{
  "input": "log_mel",
  "kernel_size": 3,
  "rnn": "lstm",
  "grad_clip": 5.0
}
Rows from block 5, named by matrix and row number. Each number is 500 + 25 x the weight over the matrix's rms, rounded and kept within 0 to 999. All counts start at 0. Numbers have three digits each.
# weight_hh_l0: LSTM recurrent weights (gates i, f, g, o stacked) (model.rnn.1.rnn.weight_hh_l0, 384x96), inputs 0-95
weight_hh_l0.271:511501503507499481508517492487501520506541479463501489541525464518489502444475501506495524516544522520533481482525541480517497532507519508499513471510510482492447529505507503469505511466467521462508498499498515495475506496506483488469527409502458518495505506507516496518482531487519513587
weight_hh_l0.272:501503549526529541533476499484487488512489506490478480538531466521532467508514504506491500480471474470508484516491501492495536493499529505513434517517442526518424503495488489486475481511510462486493479468536523482520510510535539505495470505372508508560474488502499551520499478490455499472
weight_hh_l0.273:543499483524520511474478527499489512499482477471474511562489487477509508510488507478530467511519501489483473492538536477504507510510485514473510472471529519521515538479488482506470461522508504492499462499464498467488508514483504516513521483511333451529490499483501501506491466487487501523
weight_hh_l0.274:529492521497462472494535470494512470515488510509494527500513545472511487494505549534484473481513486475554502503521509465514497517479475467491499496493467487507493536467527511511499530477519454491475500481499483518495514481503505520523492481521512303509489503490502512455451493481517510507
weight_hh_l0.275:488505445473491534490495518555499505497512475514462485519520447471473511502492444504508495508494505494521471504515503516510502509495492484506489505489506485484523509426497489539510486528491515518540540491506512485485463510509468499517496498453508509350539490503455466506461504492500494510
weight_hh_l0.276:533490499505490467494534538520496493496487522516494526486510482501495521532519530519521549505510464516497534476497508520485470502470458513490496511551500445472513478503502522502502478483452497496500575525463470499503493491446504514513490466474481525503391498511485534515494530520475471483
weight_hh_l0.277:604500498461527483483499493515531519559535504472509495497509465527462482533470514481510441500527528513555522540498507499481493505518491494517485469483477498503465519475475469532471506551492469448468511473475437518503511506495486501501496508549497520509512394514540462476476531493537502476
weight_hh_l0.278:475498553504495545488548479481485489483469463475462514469491514508505477477507487511493509475497475507490464454482504506546489531506513457520460494503507488516518462507479530492443512511539479487478471503527505525511486460478489524511502507499495528531532479353514513496493533483535483518
weight_hh_l0.279:452477497513504505465501502505459479518505489521513501459519521499520485501458526501487477444507509490493528530479543510484562499534490518501511500486545495517465494485518466537487527532478476488489480433523523481520504518538459501551461494533473489502474443454382514487484430532486473459
weight_hh_l0.280:441506535493486543476510490482481524483478497523473491485491481465521466505501487540517514473515544519494498553514506521481517495468490490510428538471499510497542488498474492498497557462528467486489471504496500489544491507501483495475482515494515525543502506527544333540464484483478453477
weight_hh_l0.281:529506441492505495540469539554449499510480501485497502511453456448486505509484520520488478502500504513498536456508505483517513468516473463456524488476501490502536497509510473491492479472533509474473507522513516471483444526480468455492499487468510505501477490483494538406477508463483521533
weight_hh_l0.282:496486510497528510509499516522501467524532474522509515510478513484459517523505507528561491563487490512489515505467492470511474506480472510466491441493505468527499529539461476523462483439456516492490513488504516473519520525470478533498516521485544506520502486483512453489373563509490502501
weight_hh_l0.283:528476542511534476531473495516514478548464460507487505544475494454491487508461476504504468507475517489486491491503509497502517510543467523546507481473518506478476486568517494488505459581450529553459545489502510487500513542475508500497450533508477522483501451461477542507451418486500501515
weight_hh_l0.284:509518499473484492527509509502466469502458499484521526489476497461512493522486521511511515527496518479475518525525505519522524505496453533499525522488485503499482491494532494475494509508492550478511559502494508511484510488516509530525480464538535515483503517461497479525539467380514495534
weight_hh_l0.285:521502515511468487508503474473533523514543497481522492517513522497548415499464506489511511480473502473520524509484503477495532515483452516526510481507488483546481511469492504504512501479472514476526500504514493504492484504529477503515484467521505478497533500492479522541505500495346521509
weight_hh_l0.286:488495503466495485487472447491504534510499488532484488519496495510467517453503533503504494483474526520483487504479512493459478473504465458481527524499535479512535448531489506493517485527511489518516498512505499504533476526521508515512513485527461486480489477474505536477495471487534347483
weight_hh_l0.287:519469536506532469511499554510487504520529501499524502509498481466499452512513540479511503483526574532496499502514494527518476494536467430483530524489509526497475451471512489508495499486454515544455501535529485524513488461454501507482473500509468478470512506483536530459479542544480505382
weight_hh_l0.288:488495517538521525537495500466480484540480487501512466471504489489508509533494498524465524542489482493447491559506488476536496508498493461523510477511488531476483505506501527486483523468512529550529538500515515507514508513487509496457489490519499521501495548507498506515530498489487503519
weight_hh_l0.289:543491477507507483514496480503493503508512508474490503529517499503471514508502494484513509481461516499494481493487513482498496494519507502528502487493500531480482523487449491471502468486473525524468537536512478468567521463498490482525478472506495516496496509533528485510479488500494512491
weight_hh_l0.290:533523450525466492513493498490484512497493431523483508509527493449435533493501504505500497533499479479509497486471462546502491468485520493496465492499518486484507470514523503526509545496459493485522545464478511517486548529439490538506505493532491486531512488461535475518486470502510488476
weight_hh_l0.291:482461503511500504525532525532492503500494511462508535512494526499507533539500512545520539541493491502491514515514503477505477486472526499513489481501478503509530485503497517471481520460528536499537524533517490498465501517471488470515535492529551506511505501499504465504467528508471484505
weight_hh_l0.292:490462478489568520532478476506475508504539523516532481504498512548485505497480500512482487465521488493486486500504514479508464498497481474550498503526517507493532520494494478516519508507500483518504495485490521490525513503453471527494456503465489556508506483512498486469500492482506477478
weight_hh_l0.293:477495483488509471497505457526502549505484480498526504456492493471506483501475519495494516511515477502491523467516502481509494500496551494496460492496490504478526586506502507514482489474480526510480469524506481498482549478535490524524500479505480493534500491481489507485491457516471501525
weight_hh_l0.294:528489539538510474508480542483503472525537499482472473495532472529515496501475537523496492565502502493508496503509516457476511483523519499557475523522527514541511459497500492530486469512493499497535469481496533506527488490469461553534485480483489482529471509533517505482500492522507478535
weight_hh_l0.295:491516505492468492528502538503447507463492489497502506513531510495505504467498495508506491514520485487517502540498507448493510520513465520469516512520480472489506478477495501487470492501501492486460481510450484512537485556522510508469506490470490488526511447476489452480513527488481512499
weight_hh_l0.296:503499513504500457560520519490466497521485482500511466507491520551504526488525521491488500507502493497472500466505474526533533507527495517499531534513510485492481501496492509479473472476500499488523538470477491496515527528496459487507517513533513501468500470487478504474467519498511517498
weight_hh_l0.297:487513505503522549536511504454481423499532507547461491502479506493500491473481535484498502491479453479503474500494456502492492526490478537514507521530481520455466514556474513469457462524508495525526506500487506514482506532494507512526492511475512538533520474494496478519533483522516491483
weight_hh_l0.298:506525524542545540469444514525454515526502520495491514471499554507494474497498504503489501478464511517515482490527498545486511465516501511489468513524493541520549473496494485518512526505530511473522501492519472442504519506495497481454486547505462532491501528471495468503513541514519484504
weight_hh_l0.299:486498487507480498489513458529506458535529474488521489493558503501511515483542499494454501547493510503482456507515489486483492452513495510560526566511496461507500492513528497503498516497533485522493494501539509531513508504493517481457510502500464472514492481479507528457469543487520488498
weight_hh_l0.300:503557486463493484506501505482483515482559494490500493503487521462484465485466499515500465490464508517503510473491488492476500479491516537481493569539483548531510484525535520477529484479492521493505480501480481500481513490510487527481472503478480486481504544498513502484485498537485528490
weight_hh_l0.301:478576511474486473530477529476488484494487493521508528540519502506495535498484514532490530468484485488491526508491532491461507495510549493492528523492490465450484461492488502481482484468530490522496506504530491490545510520478521522517507510517549522484481511477522537534541534477500527485
weight_hh_l0.302:463488510518498537485502524465463513490518483475513504498491492511545510494513506485508542510464514502507487538536496499506498446526474502498465489498501534499503486496513517464481485505520507506508517563482446501510515503483500507531506524485493496494514507483491480510479523467509537483
weight_hh_l0.303:511501560520512520523468492482502509498522473512492556518533513501513472483460531501530493490511465524459542512468513469477498502497509430495496449495518469506506479482496502508491482487535487521494460499476520504508506457493514540484483523494544461500507532492487502464497485487472512503
weight_hh_l0.304:533492534525466464461482468435477491515521542515524496496491520509487490505542493473444481484512506467455499478460510532493514516498509492510467534495516482514511497496494525530520495466524466533474479503492524491549503534526484493504494489509482492489484477480558488475525520531493501529
weight_hh_l0.305:481489488501481467536508506477530504491493523476485500457522499570503480530519507498539541463535497507515535538489508482506475510514528550492451488481489494552507475461484533492500507491529513489511451510498469514533491465490470508472490517514508501514532487475494488550546534487478505517
weight_hh_l0.306:526499501514478456499527539478492544524503507498491515490507484497486531494507506484501518503482504493465481495537523534498498532513487494462492521482480483497483474492462464500487524484526500476518483483456498464497482499499440496521506506469525540462513461528474506481473464506506477484
weight_hh_l0.307:468503467473460500501486515445477500495479516476486529521583478523482524475536517521524509490495492501507535490497489474522491467463495501479481466498468521504470508494582520495515514494481477483499488529504524458515486514490494524511506512525481483496436479487481502442512482506523520520
weight_hh_l0.308:497479498480508468486543521477502496499496508522519514484508511448500550518508497464515483500515505458461497497547488476473471512477478488549503529502477452502462492483512533495517478498553487534498479506469479518475483533484505516510511502473480505508497517528498480481505493492508533519
weight_hh_l0.309:513530475518494511495500481486515492484537514504444472493518525564481504436466478529500476515491492505493465512491496511494527506509479501476466509469486517521531485512495508506529505488526514527510490477500499502452517509525518516487481502469506539504497542493469510460521495464480519476
weight_hh_l0.310:483510540508498533503502499491486500507514503504516495514493513472510496513442534496516509534519496480475506531506478455502542518534491489493465473529512495449515492495485497488536500492494495492520441502479495519526473523514535519494535500570500493484521494482502524524510500509508450506
weight_hh_l0.311:454483505488532489524502512501500481547512505475438513486487493523465497461503487533484502503495511523466516513516489485479512475479462487437502479471512535526507469468488521499487524497501529455492500503477512528517462470500479519505517484480507477500475548486512506457506487485473552544
weight_hh_l0.312:531471458512560480511507482518511518510506459528516484435477462542502488488506529454489516491468497516500497519506525496500536490515490468551538486515522479511494522496492471491488502495490471520505481545471510513470488461462505481482517563512525517500528492504496487501492521512497487521
weight_hh_l0.313:532527523505510464474491515476495466530506523496510537506529532490472486465516487473536492521488485489559510457501500505505527507505488484536474555504466520520504503504500464496521519513514492478510492506483501465472527534466513516501472494482483479484509517470501490526496538496523476489
weight_hh_l0.314:493496516441533486531525473504465532485525506514528493482503490511516453521497519511495512518498518504494478522470556469531492492502538499474539481497511508524487520500472447462480549520515489510493473506476492496466485515485494504511453482491492484508527499480507499471497518514520490441
weight_hh_l0.315:545535475487482507506494493512485512501539482510518497500535520504530480478483508415485513498509494506527477474515501461512500508517493531469473516512498513479475520497455445497509494465466504496480519458479498471565526496527521493525488479499523488513495477477501492517480500499527508509
weight_hh_l0.316:459488511496484510532482526472466505504496509490517468541507491485477502494480505479477464476509483513462501516525486526494515516478478500510480511510523508502527502489512472475545453544485481475485549515527500522511507517528510500463504503514493463498434531511442505516509513462487486477
weight_hh_l0.317:488505506506523540496475466521472505493496551519479501516472447493503519511549528498516562490524479502517555502502494469486501495533529513511470487495506513504477530522517515465521477524479518491511499494503503498516517457511517538530476529556485469502471481498454510496534492457502511455
weight_hh_l0.318:496508491497500504506510547500492464522542496485541484501512503526527519493513527468498462501487491527453486497536485538501490509492512484466486472510494539469467507524481488444505495447502499489519491466507484476504519488487494495527524468482516541504540491506471521488491515456494509520
weight_hh_l0.319:510510505513492534486477521466489502499457501501513543525482507501546492509513504517552488519433498545480476485498483466497525479511500490467495482467503512468487484522498467517510519457536494457512483518510500503510485507473520510521538474531521506483485483500511498497523526513527507517
weight_hh_l0.320:454496480479480507501508522538505584585508477491493480512486499581505512520493484474529460508483474536505485462532501503505481520451506483430528492507479486482510498495495498479563562500504533496477512540459476456526524496519485492485489537485540439469467486501510470516510498518518488487
weight_hh_l0.321:540475506509518531467509506512488480488481484512498516502458496450515522505499509466515500495534471547552519495451499494501479513509489501498522447477516486526533521502512501500508517510493491504519478474509504479510512507483445417500488535479509536457506519471470546521537518514509502502
weight_hh_l0.322:491472487531491504499473530513484503472516531530512515512494478510476464537481518507502496500492494463506483522503479455448516508513509476492483561503493516489518508478466493477464518486522501542514545517516527520509513488508505474510474476489490511518483503512449499533474544443447512499
weight_hh_l0.323:531520539495491512484495507502505508512479496496514507523481492507496539474483506511518516533541492502453558515479494505480480491491522492477519510526525488501513518502485498478493495477524519505473507501464453471502485499500504506513493484477524517465491531537478533541473505515490484476
weight_hh_l0.324:517514507506496572541519513553481493505523500491499488506543492512482510519462517462487501490497517504515509530485508481557510472499457487463547512478525514458514448545554472539504531465500534490467511515489509495491551487480475502479495456454468522501494495469501505493496496514500546492
weight_hh_l0.325:523497528523536459475506499460478493513473480532553531488464487536485532526536466520496497533504479545491522499532505525515530525472499509505481445545477467500494500476505535481486503493499529516525526516489475479499479493500500492514516525483499497477482477514480487515466531503474506512
weight_hh_l0.326:496508507525476513468507483439543519458497466519474514500500503507501493498504482494509459538477485522481503493473496487496492515495509499523510529531508546487484539493501533495461475467518483489508487490505457505498557508478467515562506452498505511466491513522488497476509493507500453457
weight_hh_l0.327:519505488512494501519525508501485495514494519518530512532497479506532476522517506466516513505495461493515497518484477503513519459504502505478507515495503530497484519507514523518507493494528507509520516473536534486510537506522540523487479510516463483537515487506436515517479485525514480521
weight_hh_l0.328:510520532483470501492517481548486496498499499509517513512487524466446496476512511503537475484506489499523535532480533444472538458474502505520491526498541531509497501510499540485517456522482500470482496484507507496513507514490485492491493466469475490488515489453514500497490474536497510523
weight_hh_l0.329:494549502535521503460489487507528453526491523509478479498491510568506487463521500440501483526465479540505456482476501542502574523489497516485502484488477493539523488491505525497454491495485523526488497512516477474506464493505504505504524485504541507524420487510491547478488501516492483484
weight_hh_l0.330:506526511510501460540470498480489506489491512506491486517517475467502555517521491482524501503495492494476495490483479491501543494535536492494507482525518510505495465515488478482508490511472490485527523438495488523505475498433523515510523511554487504489522529541495503529488514484502493508
weight_hh_l0.331:486481445487509483530468512493491556470507487485491479515499499513530524518483470513490520531476522519503466526487478478514515507509529502477518433516517473505502480529490528437527517502531518499479469526489474524523448522514522547471474461538515490516524463508506529487527551473501484471
weight_hh_l0.332:526492496525509491522481505493532488488482526524470521494539510462524496487489499480488515447482501489494529492494499519468507496510531474512482525492525518460461506507514488524476498524495511494482498476524498486484461504467475503453507472460496504501521482495489493558516503503481528509
weight_hh_l0.333:475510504475511518546492473492501518473516471509470501513511528481494546542506510494531452475468537490496567485521512509481481527502478556527523519498477517548508531521544491521477503500514457544489484481530504480485493503515491515511500482505519494528500496512507514479460483497495525491
weight_hh_l0.334:504490515477506515542531464463521522485512499487443472504468471503512440521485530509502496508524542499497505474496523532475487500467535487435502542521485506488527492517500509523489520527499505508511533475447490515519462474556512502501482512519533495454507445504503519508500484509520487497
weight_hh_l0.335:464487525478520544499518477457496507519458512461539492514442480499486493529491482485509477484502497507485459519473497493466512494455572541502473479535532499519515510472558514504504514513523534478500491542450505517531481483506509478524492500489504520474493490512476555521487456492478534476
weight_hh_l0.336:488463490497502462534523546519553488497509513480530559522487488476514504477538505491466512493504502508461485492513533530494487490517516512529460558485493491464465524524471508485493473466496489472530510513452458502455496528499472543486475513523527497497475494485499495497472493537529544517